{
  "model": "model that answers yes/no questions on an image's attributes",
  "dataset": "drawn branching plants",
  "train_examples": 72500,
  "image_size": 64,
  "crop_scale_min": 1,
  "horizontal_flip": false,
  "translate": 0.06,
  "questions_per_image": 4,
  "encoder_arch": "resnext",
  "encoder_norm": "groupnorm",
  "encoder_activation": "relu",
  "encoder_weight_standardization": true,
  "encoder_depths": [3, 6, 6],
  "encoder_kernel_size": 3,
  "encoder_stem": "deep",
  "encoder_avg_pool_shortcut": false,
  "encoder_widths": [128, 192, 288],
  "fusion": "cross_attention",
  "fusion_encoder_width": 256,
  "fusion_encoder_layers": 6,
  "fusion_encoder_norm": "layernorm",
  "fusion_encoder_norm_position": "pre",
  "fusion_encoder_activation": "quick_gelu",
  "fusion_encoder_mlp_ratio": 4,
  "fusion_encoder_head_dim": 16,
  "fusion_encoder_fused_qkv": true,
  "fusion_encoder_bias": "all",
  "fusion_encoder_qk_norm": true,
  "fusion_encoder_parallel_block": false,
  "fusion_encoder_inner_norm": true,
  "fusion_encoder_drop_path": 0.15,
  "fusion_encoder_positions": "learned",
  "fusion_encoder_cross_attention_every": 1,
  "init": "lecun_normal",
  "residual_init": "zero_last",
  "optimizer": "adamw",
  "learning_rate": 0.0014,
  "beta1": 0.9,
  "beta2": 0.999,
  "eps": 1e-08,
  "max_grad_norm": 0.5,
  "ema_decay": 0.995,
  "max_steps": 6200,
  "batch_size": 48,
  "epochs": 4.1,
  "lr_schedule": "cosine",
  "final_lr_fraction": 0,
  "warmup_steps": 620,
  "weight_decay": 0.1
}
Rows from block 11 of the image encoder, named by matrix and row number. Rows with one number belong to one channel. Each number is 128 + 32 x the weight over the matrix's rms, rounded and kept within 0 to 255. All counts start at 0. Numbers have three digits each.
# convs1: grouped (16 groups) 3x3 conv (encoder.blocks.11.convs.1.weight, 144x9x3x3, standardized in use), inputs within the group 0-8, a 3x3 kernel for each
# convs2: expand pointwise conv (encoder.blocks.11.convs.2.weight, 288x144x1x1, standardized in use, transposed), outputs 0-143
convs1.61:161159192171128123128132114153120132182083099131134116090087079164154105152079110098085111084134116152131138142137166157114094156132099105207111171096138147109061107146154102097109146147099152144131152124119190207150170157155202138145155110132
convs1.62:128116104113128152063162145145118107086122140099133144151134124123099134076125172155172142130105131119117134168121102084107198081140153141090111057156189117177102092115112097113126153133157114113165072176121113150127168140119080121142087157125
convs1.63:158114120160139064146104144150134147086125091114108173169121123133108166129155106170168140069169108118131135185132085096154145116143157175109116146093079201108144146087163109164158118166126174150152140131166140154120151086079125154113134110090
convs1.64:058134153144151150131112113117131136128114117122070080152109098201072141112131161120123102092170133114126037126181175171086170132123109075186106089168104108097129079119068091096112199134116159148042159109087120158154082157154150122129151090079
convs1.65:177150107165087169066130066144118096174121181119141077137085149101096068155100165155110168093111146111151067160146162095060136166119141146104114168104216113117097146167157138136153056095097151102140178077153138100129127086114174097148109109102
convs1.66:062093114115117060080107137104112144127175084126082102171202112165132162185108163160154180149182132130096181112119170157123126133110128086121115134147078095114095116160145133159115134144139150148107156113101126164095143114137166130069116139110
convs1.67:172122093096149136137125102129158086112144177150128115147116109096093170152206109140171103123208161158157150128123112090148132108114157188121034089106105178111145129085173106124116137128172175150165089118188158150184084123096156114108135107095
convs1.68:130131135192103174094155038149131133182134150138156123160111140063138070138173105164144169110149129099183109169156169155114144129117123118097152191058196095144137171128162134137136090151072136142123171115108113095104173104135146049162089100145
convs1.69:129164118143119070180087148133095141111165060114053200186121089141133166134165120220140155129156160143120164129089139136124156136137113132154153117159030156062162140082148174163088146140157118160130050126126125072146131148107151113101147110124
convs1.70:144108170158093176081164136134141127207096161125110143158133112027132070189157100194162199112141193113166132114120175140154149130117152156091152177155189068170098160126156161103177152172116160112111168037071146106064121090146157133175142143100
convs1.71:095118087111143136103175150170075136083129164129136123158121175119098158122105109137144164146176132137142108140064081110123083078112158156111088141112088126147111158181097131081121114227174190061152158136205176179154138115075076097091075145115
convs1.72:136119114149142076079101101102121136122097166097128130134133188118171157178162121153098108131084077095111117162124160139107097092083129139101154190150110134130113082055074125121141149119117145136104136038072145189110145118163168141052153159112
convs1.73:124152060104185161122093131164082110128195134168096125131088110190166108181056106082144147129136114158076172132117136123171108152121154158121088118143114116144118125101130138117202154150177129122160114161141132119118112101114108166136141098129
convs1.74:142130100142168083140088095120137089172096173072094061146124133153092175072098063150157155105097145084089078140135179132153123105123123120128125127134131120124120165128040144143097135105139156160125117165129145098142115106140181099222046137120
convs1.75:123095121108138222132132143153066105135208108161045086130094072122180152181072124174080131163139118169129125117116142104156129127085171118121123131079137115139083133130103168168170130151149119147106141127119153139101129097113171132122155100127
convs1.76:123102128134141101148144134110146136155103125122132098107115116216097129125144083158140055186154191023117126153133151135080134134114089140112146146186151089155153079108193165196120122134120133149171129130130116140146107103090160136133130159082
convs1.77:111105127108182160149140162132130124177129145051178083113132119200089182103124074180145171105131153030111100139133162139155126123138090155133171152136162137154131087098143132172152163084145168133174147146147151126165159154146177103165072126054
convs1.78:082155154164138112177128094111115133109120134171083071063130160088185189128132104112202109138058091161160127109127092108141118138126099108120148178120141182127110082156163131167126160124058132110145093130138126116142129126065108145104162140160
convs1.79:102187118153196177168174125142125131173110111100131171134138127069105152169152124128154116142072077056158119108108140114095047166166168096119076111146140075117059123180121174154088172090131021127143117088147168159060111134089097072136153116161
convs1.80:078177137115078104118100125137126190094147142128132149159090136087138076136106193171177121143122110159118153152146157107059155136153167152088151123070148136099127093140173079108070142141133083137193127066192131148157153096133124149139127118183
convs1.81:120155170164104127092112102136189173120117101127136142115162087131118176144112105129143105157163134126181155177136147111123069144117110141192185130086114119077091186108145183183148154151150178153114109117101077114126153128164101095093128147103
convs1.82:125166114168167179083085095149132120145123200118080111110098114165125134133144131160150168156126159156156157100087065147160164088062102156104103149116132068058061129159150137177171142143110085093112178129170113086099115129118144138188121085114
convs1.83:104107154167168159152109147143142139196129111137114113103124162184160126138139098197156159150132163154073137073084051101158146140152159090017089142084145138145125096107135126141132149116148075102136108192091116163147132109101085177089125141163
convs1.84:112067107133108148152153142149112137165103125163130184128102110127126166118113132185164165157102138107095125076089114130149145128113171072040082179123158161105124129180119139139151127087133066062048143111096130143140118076101088124121173130169
convs1.85:100068063162167117067089119129125112125105178067085117151129072102158132123183088101125087132132141174121130198146115115152183057122132139094091089150171069116128145116113102131101111134131163118169172121168087136161135123091147131145108127130
convs1.86:129166178149085165152124154034109105135155039178084079076040082093103103170190133145148120136113134111129120139205154142157090158142145121129244096116103125149133070163139106124142138102137081178105072137101142149156155163127093118150119154136
convs1.87:124108125110145133130156160109114114143090135124121126161104116153137107099116137139117190128102169156131134137125094123139088183081151073059131132117175153062144076111138109114141110077153074147091085143083152134150099116087078127136158123168
convs1.88:169162132130155140063081085161102141151086141122116112146108097153152152122112156203148166123122121134141144106115108133143138096061133163145155140144148084058038139164163140140159160152168068099109170157216116077102102113043154156221133101102
convs1.89:152150140120176151077088053157125146113097138111106088138143136137116128131130170151135169115143103152138161123096112128176157148072094175106149153133152062041027143160137158130136137123134102074087143129189129112089101082072203121165121125089
convs1.90:131127145113125149109195124085077128075163069158145151150169098101123101117116140171136151106130060065186127066100083135077095126186129129112142114159168053154177110136148120168133151138131114119139099157142144136139161125135062140141153156114
convs1.91:107112112177147078148072098128149159139111147145171182100097138110142082187180236201141145172075104099113147173133138162073165117118117107095147127127101130134100079130132177109119154095099108121124148136122125148145070116116184127098106115087
convs1.92:198082154094125157169167130135072144123127160072139116066162114118136106094148106139155131101101152146109113073095108138170132110128075094168088163095065144155144125102150130151128137111110175090166122112120167128140132133094080099133125119187
convs1.93:171104185115126182144174132079119118101046137147073128064147121127062157132125115109130164138117116137157048107124244092124158149092068118140130102113140106147122133078165111131101111112079113152107127078167129191128145104149093140123126149130
convs1.94:148117140089164158121117127170079093158129097086106099145116067161109082108149114200133060125138095090204110185120108108142138134147144127158125172149132141110129207068081080144139134106112163128103150132141092117114159143099157161115159162148
convs1.95:120097111108112110128145166160205189160030150118161133157160124159009148120126128155145186123089119124125099136170146115071129161143094095115111124121132100136117141101202108044102110118085114113124122104170105152125074080135123113132149133134
convs1.96:167142158122148176194166124102190169085060163118129057161145161133035186044085077085146135112099140127106073101153179135081112082129078142139100104076147084134100158113165109145141161153141162095150117095150139160114098089122100115140148139145
convs1.97:074048058122117144154091151076117095097187140152146156129135113112193102128118161131188138067143138110113146128149134094180112157138181122113109101110123108093087126077072138163102198109160112089094161141146134073142088105116130127153140111125
convs1.98:142186201184130106134118144098103115133098090130123083103136127111160185123124046117142176088181109140091125197200138135070127158182105153150151129172157078139112146162169145118098159139143155196130089122145070076102111148226134093160126101125
convs1.99:128147171111135121136120086083032105141100149137128184157138235092159089170173138023066025127131126101107122180121068155136141078120101096111137168126132144112120135192184138127086150130182117105122155099126128155164106077119138103174138137139
convs1.100:112127112194114115170103123062132084122140187200135045129128142177099132152137125077124188087131109117145106132131109136135133096136180139119075078093149139111192150173140185091092107083190160155144141129142158094190110070129183130167076168136
convs1.101:129110092113141130143135103142184113198129122155094156071210125160138101136103095055067115101159119165112134139132079146103207147110160118157130143126119102138169142124144080159074104132142175072138088163146130152162117101133091111121131130131
convs1.102:137094137132139150165114160136111146120149183153070153173131127185103129110154159172086142071120180085075134170159089114153158106122084141060119090124107100079112074127103129178142111096079142098044103143079117123104160144139185141177131150137
convs1.103:158125154134146134117121124187166195127111114071033073095156139127126119126093122104148148130153140147082118144132167157147147088114120107112131165110138127155111173116134119135127092131113133159135149115176050069051169152146104147104144091187
convs1.104:104064106144105129160153134093091103139146158173067141141173168125156127138115116088008065140138153186152175171130119171104147120109083094101079140160121143132105154129162164120133145099123070068062142121153145175174110088157117158186136123141
convs1.105:096071126127172153106080103159168162110167114136083143108070080136147096163106107149130150169136103141176124153129123133085144096111097142121142121111167171138127046131070128084125113108073119086149101096149105199114163147134148139069133112105
convs1.106:101117154171138173168108121154074108157138140069128084110108109140151165070114130160072145129147168051096052103107112093140135128122142106149182150124165167148143153144136172143141158129170170191172129099174155114181068057127126111114044119043
convs1.107:143125146101115157156127109175177175082135105102055084103119156147116135070112094177152150142133114138108144190169151140109126143138154136140121166134182121118106098109173152148114086126120161150142165095162038067059154171155115144117156086109
convs1.108:140105119070149125153089152186157124114110127137154158150117133149136127178117128082144135077179086151107123107098100100166119128140174148204129114132076160152139121117159124131143170171123078046114085102147166165115092167112140125077147147120
convs1.109:136081114114106188068152095104105109161179166099129158092117094134119099129148125118125152114136093089137099134152161088127103080111145155141195165121146135224156060091036141098084146099093150112128174106111141112096151110118083160183173095042
convs1.110:130138135160145128144137116151156102137132146110165157109123051135084101132068073145161176087082073070128116136149171111069072122103147141184145159117108042073166139120120155107120149122133143177120166115174185118141164127118111133152098145128
convs1.111:138141106130057092119129091141085161115177126143116147064117155123106095139129166176116142127142150138148140128061112086134170139134087164136177108162116153155108136142097117151094151121152006030052056112139156155137146118149156142125106126129
convs1.112:091147141112124140097149116169128058108131089094106120092151176112124114090099165183096122120126174105166153177159162124068139117162142197148114094112091104137122157163110120130138143107088126133142073097104109100094089132140094134091117094036
convs1.113:121106102150072116111073102137132137079177144103168120159134116120117103079163143155089169131153128145162173157094105118128159087154160210146146096193134102117133118142181115125140129169148096103120085102071123098110065131117078133115130125171
convs1.114:117094101140149093090064114105176129129124033192151084125122165177162121143126154105125128083099114157117152139125097145124113126082132148155158144109078201145144119122094158113139160095150129147134126097109073100064155148158112068077197170121
convs1.115:115134106115144135134102125102135063113166098134121192174172110088111152182118137103158070074182079087145123080093106119184135141120146119110078112149099125070123165143127173117092170154126124145139136154162142139135129148125106088152154143103
convs1.116:086141133162119120104069144089145146146126131130129112140117107165139157189144161078071112182190124088141117073082106141197129081139117183094163160180151145109100118110146087126126150129148136173145177120119079119153108094125117153122148146165
convs2.61:094105145128108094131124105104125120135151137152120122105130127137153130130107131111136125112073134121129153122124102099114137174128142168147156161123132159140147096125165133087143157126059102103082151124123155140150116115145107103146193111108114116167141175026130129102130143161197092157128093089144083118158099102088129114145115103154155160166160117165143092100183183105195149122146097122183128175135186118120165132156183106126099
convs2.62:160141191106164051063071161059110159044169109080079100118128121163079185096111114127161173148114175123121164134194094156162127177107122117160142142093124092125143107164108141130219177134196174069052112150118095148154176181153208156128077092085118081119138128148139121101167083152090111137065095119162111090065104143180084117087102123124077078130138101096141150157146170138094086106175145133155123117117200140186130150115090114100128
convs2.63:122165112132130181158074061143136152148146187104089135201112096121130094056124103144188140200103112153180133197185160083189129132136156190080135207110139136094157157158158121125070123170073154117092154134137110118185101126145139100155163115119065100153086175177101139099108149123110120115164133148108094149105086095132137162190128185098082155085103150137157133098134155084144166135110142152113170093179170138123119067210116159103147
convs2.64:179123090181085107144130098134104167115084160147130182099132109076088113143075116164160128126102131059121192090127082114153136123191142104125122132129206112109136106123096106136174086124119093120117168123111126166155119164142168148161110145075161169118123128161110093168102106164136165125101139122127111141131172126100102105170164159085096078154118193174153138127138133164169136123208165154176096086068161171169209150113096148028127
convs2.65:127139096101108217141201079128117155129098106098082128076134122121102150129136086087108143133119080120052080064080094139111183127148149143151067053190117108069132100150073157193171132080095147171185143155162144154092161102095105160051154174175066149107090120084123091129093135147142139123170086142137104114096137090092108062095187054199146138125137127168113134114122115124122149144190130122126125124080130120062103129148109071178138
convs2.66:049104248158144062133068160048117168112171161126114152184145133174133137144088178099114124148025204141168171120095101160177190099080149141143157169177136155157171183128141104085160152124141090102132157080157090114142189115137169210199123105065158153127164108149125086104121146155166149134168132132244137125145091134142104115108033152120146200129104175101091129095159166143105182104119141109148114158141184114165149102122138155056116
convs2.67:116110176138127167085103152125105130132159168131106130125102130074104146068154117104167073063081163129172116101102124123123106136084166157141115156153141169108127160118183158091158127157087198180138124120110139170182114097141106156174111140145108150152071130144131150101101167129129108058136114154120117110159176079168141093073100176111132072142152126131113098161165117137154142095140100121170139161153167141141143148083062118103120
convs2.68:199145067104152161138215077179138148111106098065093142070094106142138110132119101158118150118076034129062163081117185136104137104171136190167140091154117138151080164126105127169144129123137111161127117181132088078086099088136142104049141165128147123163175135071100108145058122151142155118181054170145119125098163116124135066106166123177183122086135172154149114132137186154177148148085132115134097118109066131032099161116137161146126
convs2.69:097155160196107086172078119102125202136061161158176148143145232102132145123119126154166161167072161125164153189155088170070143125103138073131194201111145157101179169070110149091129093154158138120147163087152162114186086074094111158175159137074149149077151135197146131124113137148169130123179110179085106152146112145143186188156082172050163098125115138152201079069122149129064179124143132105144140118139161196161126104097205091120132
convs2.70:125165092181127137122194095084157119106134104089151107091125137151143112121154124165169119096174065103117121097149109160134129159102099192080156105129098115194101100153121141132148185113093135140157097120159116124093162147146167095089124129165150179120094125101143113126127111117134113146182138141105158151129121149149154148144157118167182099107138109152128161105121140134157148153158108132135091141146099133080118111139129114150143
convs2.71:134184110124127133141127115133105106106175135138155105159076135173143120136183138104139129193110157085124096121154130123165099163087126148135103097110144151141198139118134135126145104159186110149150172196099139111173063140142036129133148114108154145076133140129100119158136129131090117096037141123126079157098103115096068063150100143141095148207123125093127147165137156086185095113099120172094155132158065169103181125122151097134107
convs2.72:106167126084118143066122093160128138058140119117121127104134111101067140170111084132148159126117087138127072143073129130136158122169095104106216111102158166097160064142127116126083116143166148127128075145154170112093128163167128016133122078105133161131134173099090204068105134109083135111113121123053149122119121073120095154142140106089168141144163125145131133196149070123200100128097164175126108092140110182175124178155128180099126
convs2.73:151081154138128115126129150104121111157082127097064119093147139153188197122141121139107136145109147142143177068083076136054141043175114188181155136099133064165127170034154099094193111080156139101104166079233082106133056086105171138116119159133157147136089078151105134151086095166150086151090126115116133137092151088076107142072101191143095144109128137125211075039087119142158170117135199083148086156111116127158088122088096125096139
convs2.74:084126096086137100126169155143145161207097170148147132088144128112083117157104159138059158137107064071061115095057123151102100127096122142187118110222075078095153118088086141200134071084133140164138069163164091138095138128118093136076151115112164179109094178151082070146073140096128144133088115101154139114095118140098146091092161167169145100137157114120105143148110134141101146152128180094126121177043093101133110111113155122123131
convs2.75:138088160157138107104122156130136124130117158133164126132173077118213142029065095107107112159105108101132154065064077153126152085128102188209132060144132077183091165052194193090195087096111102176129199021255053174120171112138165128095153179069178109158171119110125078197108137118150148115188085130163153179060109144049193146051093221156143098122137140156082088017109141131122177167093118098087104156154142071138073153067120127103098
convs2.76:195057135114102145115117139097168121116140147129119166087061151062133094159141049137112076120114128087115222151175194161051146151159138210144133120142163087171105112069110164177123109139153101210171124125169086121088182073156113181108091151116127162098076140131124114197099115210067079159114088119192101109128078110123108082118135168117144137153138188194138121111129176202140130120094080058103143117111127146108119163073054150113151
convs2.77:113140128106154182167146112109062105138079151148065149140131122141127131168146119111122122132143045107092181095140109129067142095169174181191142112184096123099160095085100133168140090135101085143167087143172127201073109111140096130078144080129171189168172121157201136174091129107129121101150130132121121109135182111144150098097122155159181143114114082138169160142140143107122121159102162137185163135079065143087094126154191155133136
convs2.78:125158120146126115116122053120160097126147104158133107141180158080081127075129076149108121090149149125147155107100190141128149180189073138127118085109179073161137134161152139111201120119090069108134134131111049119148150090104042121120110117161102133107177098103153135175130135183127109149106185109180075137154128117091116099107137136107137123145146119146051123102096176169094126139110196146061059128139067143185132103165088149128144
convs2.79:098105118145091107134143123111136116137122125175083087159127039142079124130105107162137145102069152128124079109116113121177103120096130194174109141100188198118136059154107051147156189176141166121129120157116182127138114131167126091137237190118049186198108155146146164088109158155099121134142139172141092147146125171079134193108108090133098160154121150151143144203168124071151161149077097145109178148134195186136110159074158144092098
convs2.80:149108119099145215146142151192153090084153155164094135208191151143070155146118122153136152156163136116138121167096202141160118164076134197150097159127178185136144103178124127105092182161149063116115174092142181119205151158086082106131136119126091161086077165132129118080119076099142141122127175126097086093082134146143160164182146092113122150131187167106153149133162135081093158144079179168096165076146140166157122133124103133131112
convs2.81:103157123148110150157168185138128174168129124096183146098104144135136126143135148138158099136162111158074080108108129140095136131139186080088110134160115066176126116120106111138096113101088152145148103066169131097119110119086147071123093082145097076124080106158112163101140117064113128107122088102068094124105128064097104149111155097125168102145075105136064133176149062091112136144126116116140114119109079132105095124099114159159127
convs2.82:134137101167130106086197167131127111134113130148157141090131143143114084148146156144126158146232092136088118112117118129139154128188078038099125123121122177133099127150097139142094101122125156089152074114106132115116155104070121096121176154129151098179139203089137134140112104078126107080172089130095112131172155102102125078142153099151167114130206077152130088198092087121161123158062132061171078067117125116154133138063128200147137
convs2.83:169160077144136154143151134131156154161098046138080174172102132137156220159078158153190147155119101164132111114130122146144153072089177156095096131136112101116170189064132112108075092122127134107149103135127159145126138122089076111146141077101116149152108148117132127134133164082104141060214142176098074134082121140136118138150091193083160087063089037152133076142147115127032095163100131118069151140126067099095132159081184110167122
convs2.84:152140151155172128180128107073171092043052134123157144123113120119099078119116154142113144129135126086175175133128095116140085123133167157087142134120128121137129124154148117077058148127205113112087098139136175125170146102107101136160079135153094102103132049146174121085152092133132171139158167158074074120116089109100086130117107130091170092104145119176121113144101106132086139125098150103075160163148138145103146117125087100172095
convs2.85:159173134146156065095062138114101118102151080124175154166136117131106105118144160087143153146107163170103080155128149155127114111102093139130154117118182128099118103118114100133151144110105074085076118130126077189172119146185125146096168149198106135204154096138134126114150126139160139151102149127132097124112129100189156129105128087124070147138145141122159102125149215128131099158119134133188127088120129201162127160129171168108152
convs2.86:123141153156135143235117141170161071169101120083089096149123129115113076041127118177165124125144102112130118173070221157150126130137130138083119123142155101113116161141127134130126113124176150138150149238154120124063116151201132137137098114116086147154167121113146156109111147108100168089134110122121117151098134124155104156176146222219159132109124111155132132128092073087162164145085119111135117149154126074117115164104191127159161
convs2.87:133120106172151109155121076135176117137065107138057099160100114155073056099099156188114178158131121103140132157143127150163124098107141132077128167117124163134180167172126086111108141167122157186117154192127147195127119105136079153149110130180121171162083144127121167128125141144085148163144111204100161178112117176169142183136104120102122122108080170154143104141148123158204107159126099166127164120149133158078146138161110088151147
convs2.88:116200121114160136133199110147121119169085175111098179118126113143126113150119197123140125117210061110077146124135144095131133132205114141127112142143157096144137133129110154144127101116182094094141041113124131091093152166164088106085133116189120122133095127084139115141136152162152156163152078207030161204134129101143135142145165144113138119095147136108132067164148081139129122142145107121079133064124078096133133117135103113155122
convs2.89:099186124105145103093173094176115138114064141111139152101135148119076150093131142149135153122247051100072139158127085168142115083181119103119066104175113136137116119154133111158109095106096098125170119093151113175121123126142149086080128093197146075089120094101124102129143115192075136145172102167083096171074142048135151117084182125132108086090155112149109055130087133165127088146050136099122052078135150124141141146155126139216088
convs2.90:109171125162157133148135113101144087080167114116135120119188081119121148076146109149115097157156130148167062095149185100126187150142138130108141094063125126107116016133141138120112103098113106111090088182192141092098155182066100131119187118168120180112105141128095135153103111102137113121130108125130140127129149135134112140171130130150094106136133121107158146106154114128146194140100127139167105131137120165090157124187148156096169
convs2.91:170211105110065115114147105080149212108117159205116083168150090086171120103120152117118162091055142097102188139151190108132119093134198107113115126164108119129111120068119161154146122133119054112182098119095109139071144106104136107124108147063172103132150098091140136169148125130138122124094104127166125072081139086169145135133119122134124083103088115159142067078102133133135129163143090109134093255101132100122165126126123116064076
convs2.92:084136125078100114104109130133156133112189136145145156119101058117097148116116119123102149129153148100154118127185136123161126135102122077094154129097141102145122114137131123111099112141131124109143111136104155140165119093115104163147178167100144134121124100116092161127105147124177113125140114127124158139210156111161180135196110136104124173127158154102109151142134143081100126142130149119108147147151134136116086136110159168112109
convs2.93:134090173094091111070109183128112065114184126122102115203221132105131153147084160095098105170161182119163069105076167112162167164121057098175105148101128142104154090119144106089135134184153129143077164103107177138154132141150105106139119164105172119162193156139125122147172153124134124137060166105123140154135081159100162147096149108086154140157159124038142214177142128134067137065097149081167132126146116126112114132134129164106111
convs2.94:142067131069056066138131199131176146152182120157137106120122096101100123187144161125103134072066206131126089111143107064123178112122100127171129117207158114095084140096113105152202222159155091173076123096130080088162117105117182158108113144103150141143165125140139099113176118135116070137094084088170085101119125098157128120137136128067104139129205158051145174119188129179096194076163114149102051115109141161129146162103101108157137
convs2.95:119052178095085142070092173100110094130213153143146218160149125146147128177134206117131145091098201169123137164141142070095098105069130163111129144064168140115166150112129152134155150103128118169057179141111135112133102134121089111147108138049107106109145083132143189114142104168111112131075132030172139086150142175128137183088135107150118092222105110012160200176116101096103127123151133093147136149107070121164160110174110132067126
convs2.96:109110144056127167053098142185110116144227163157097154163131147110109123156135146140116145162192196183184093154149181101140078175121053131210145199158144194113143164122158136081126164134117140130092102117108154120170094166118090127166124115104113152130096118158144149067155093136102148148132131094154129108128123126080123168158139113061124172167170138079135166194150135111163062141034140184152124043181082162161099151168172114109103
convs2.97:098138139160197158158128094120180110142082129091162103077130145136121141120146148172088123172106133118140200100067092129090107108195105203179146072142092123136091097120163176098204123106090100121090122162179140105083116088082057127103131121150094152102101175101105073083106097102101099123109067189115133188100156083100116139057148125140075128087144117172112101067119151239176134113159133087176098108134099135115171109131130127162095
convs2.98:091111119132140128098130154117127130127130150113130096141109112156117166120142144158134096092110127155147117174131132117139164168157118109118185185110170196131145178104110089102126145166133143150128118102098176095124175077135115142136147110137096155146113157124165143133115112117109088101154140109104117087185124128107155129171165112119098139140049160162164179146143136109124113114090121135165207111126122152148144116135082121119122
convs2.99:126126094104169126131177127119184079069121144184154167097092109103145121134115178146184116156165088121135120128111148154132161145091120052085091118142116094142132145144136130128099141113082095097163072177144098145093145185142077072145115100113139133102196128169069099152177107130135148109120228181089109122116123079173151095155067165163164078083131126137140110137118147120155181200090067092123142136151108126137139110110149114149143
convs2.100:153165130158122123116117101118146061068091109143103123120106048164088121122188126131092107053085152124151185151137180176098072097096110114128138149137143098162128109149128141102095192110169086155089075160125124127141101130182099129172124152107117114122155159079081194119112120100107115189139100169125117127110126143065177124135119165160105112109121111150117108124126091118139136145137057145127172147143134180138135170129115135119147
convs2.101:124107104113126144150110163061111173089144145117123146108114128129165162144183087071138093137124119203144128161129155144145173094098131092117099102151103158116136096166144126098132115130117113088150128122145119148114169057102117126126139123144130167158179156097174130104101151101187136074156089135096122124125089138139198126138112115124124117139153096112112129139064134162112089124037078102133183110168163163109138161108109140135148
convs2.102:154088154120080093109076121126101120094109096188192174202137101084193137097084130148119171131091139131156157154159144143158073120096123102117218161118138182117134152136132134088147110170144162110092167125109097126181084161131149141177173121080128132124133096136130100118124132136189034154108074159085114150140103139085081113148100092067085092135085124102114123137165150131080111141095117094122102107135115126115141108181069139122153
convs2.103:133170073077138123128220119155140147170093117117117128039118144088169124201095109130110144132135031126064129076042080096110149090219173147121123115153098119134142118088075102193104062118114173169136084103130076094113111152095115102107141098134132089099136112082070125147142169177102067092122098106037129184111134070128139101130131105145149182121130185139111058137109019110088158109146181162126124142081165121101133165132134101167145
convs2.104:078088107096112237133148023124155125121096132174095122130138102103111167084145116129150184146125103115144139138122144146143131135120145095090120119125134106117087112138162093095161134091119139132163149152102096139077125143091045106143152110232164107135126095159088114083110125123106049152172130228069123134136155144112144120118128119106124149112160168111095109133126154125084047193105107102072157150179099081140181089150124073180063
convs2.105:061078087084113149121132105152134122158144093113111181108091159161152091132120186109116162119110147121094113166149183110164103185137185119132148199100201148171193123208096145148135196177129116098134172184094144141166106152137130123131121131080094090177134131169117142187110133168174134189163087109143131095150139161151160116133100063112126148128129118119142131172162127119148162168141172140120147169113139154096182170161167167084164
convs2.106:125173166128083106119100081124142074234117162141140141117112128129135128163080085126066153105198170121169061153182170220097070093090097114195168144118164161124109160152096133092116186148115109152095098093051167127120186151163170187161163174086196124161156114126113203148119167045165156149072160118083142137146159122143155149195114158053101127168174180093121166141155073111125140109157102144139149105146184136147024144097135139060139
convs2.107:159168104094141163097180124098086092169123083130063124105129127116147129098162125140098104140134045110106088115125151061093140137190159163129093108159090107184152163103100112163112049094122112119117110113147117123092045115125130072083111067168069086100109064112147152136137039135137137060144110141062104147113108042067092110178173198062125091113115119132153088171109044145131032156150172087115186176115101139158130067123105165208090
convs2.108:099137135140132183164134110163120133113099091145141102148104135099222123120177148114102119164167101140154109122184164077148171145130128145109140144113134119102144142140162052095103100135149126059143100090157137151110172162171110131138146151129096113182124114162137159132076118081147161094125112146101073149235137129129144093170117143139174106088111135129093159141101110102173145143118118123155138115136138114103174169132143094148115
convs2.109:128120116159131120143151101109159168092152160217141157136084134126153196102194144159060079125115118098138101111213076078077126145104144121112097122099173139119186151134095061152124148136161125124115157153142183133171103112079130143121115178107111133112093140176108179181086158150154155111104134114143120094146089173110128139144100167128180082171077063123168159165139075129142096086181040127141155130090128030138111086188149126106133
convs2.110:161127120156148167189128121148134097195168120170104084104104107129179133088215140131195118161130122130114143183186138104118122100095216122053108135113085113080116107111109081143101164142148133127099074160125196116154136123099158150141093059092165080163100102162227139210110071121122141165053144092177084080006090154163186155089087083124192182169048198135127220106111092086089097133147086196094227173093130114117148107138112085078098
convs2.111:147166119180100142094126085156207110082101183091092146122100225118126119138144114152161138080156113141133075090143144146129131165134103150100080150158172121113130130086125113127125143142076132172189114133109140151143111189173083075121118170138133142129152161176109140112124118068085203077162161115122175134135110104094092115136118153150177150122110219113104170135150093112104179159155201077122093090126137147102131047108106127129183
convs2.112:170173121128129139169145060146178098134151146097171142124112191188119097147114112119138125092129109080158179151206174103149087194081121118158116117108181116088115119147150147128126176169092156107115093189090102134184106172155149185109146120133139134101104117162129132136167114103090110116114105099113065091093109163090167114142110165132135089205132101111110170086153126155136057152093133166094176128141217120106111111187113134156121
convs2.113:145152102130131134152160113181176135116118185113113156123117196143138157179141145202128139091123103066155095112134117179107114100101159076076130110102134114116140058175123097132166112139169162105203101106129117160148126202073096108121121146093155155139162182102115108075160068110162161109128122131136178076113140124172196092147119168089124162142103180116196159080164118154126090148175120076104121098115172169102154133096136153143162
convs2.114:114142132117186170146097125191072117158136065106153134107109087106121173109112184050105065099155125114142156112086145119163085153145109145062100127035125110151170166114126162123078140129154149129192078133125160196097104124075115043143118146145115110140165129162143165108185146085184162152136144135106128137182168193086140139164126100092145178154153109097147131140158085096129146079123093150085128094134197120130103108151122151140086
convs2.115:109111141062112150171093166162075136149113133148085155089083139197068098134153094133126191156120131106159162147107115132113154129135146133104145122154166134168151086115166104089171142148154157169107147111129158172118107146186118175157207154088150157181119155148112124119060157161196133157150136129156149131153140152107175112152105107097154187137078162145143169109154123144132137161152136158118089071129135126121186149107116148116159
convs2.116:106114134136120152154103085115139167112085159164119157120103134154113100164081123142089146133116132087130167099129104132117173081096097166100153075170110099107106117135116115105110126130083153168158090133157150141085147169116118135148189207118168139114126119148104144124156114164136084167175126104153198156156163146195158133088158137142112172059136166157200132091058146157102100127160133165113121090122160116133169150125130111111119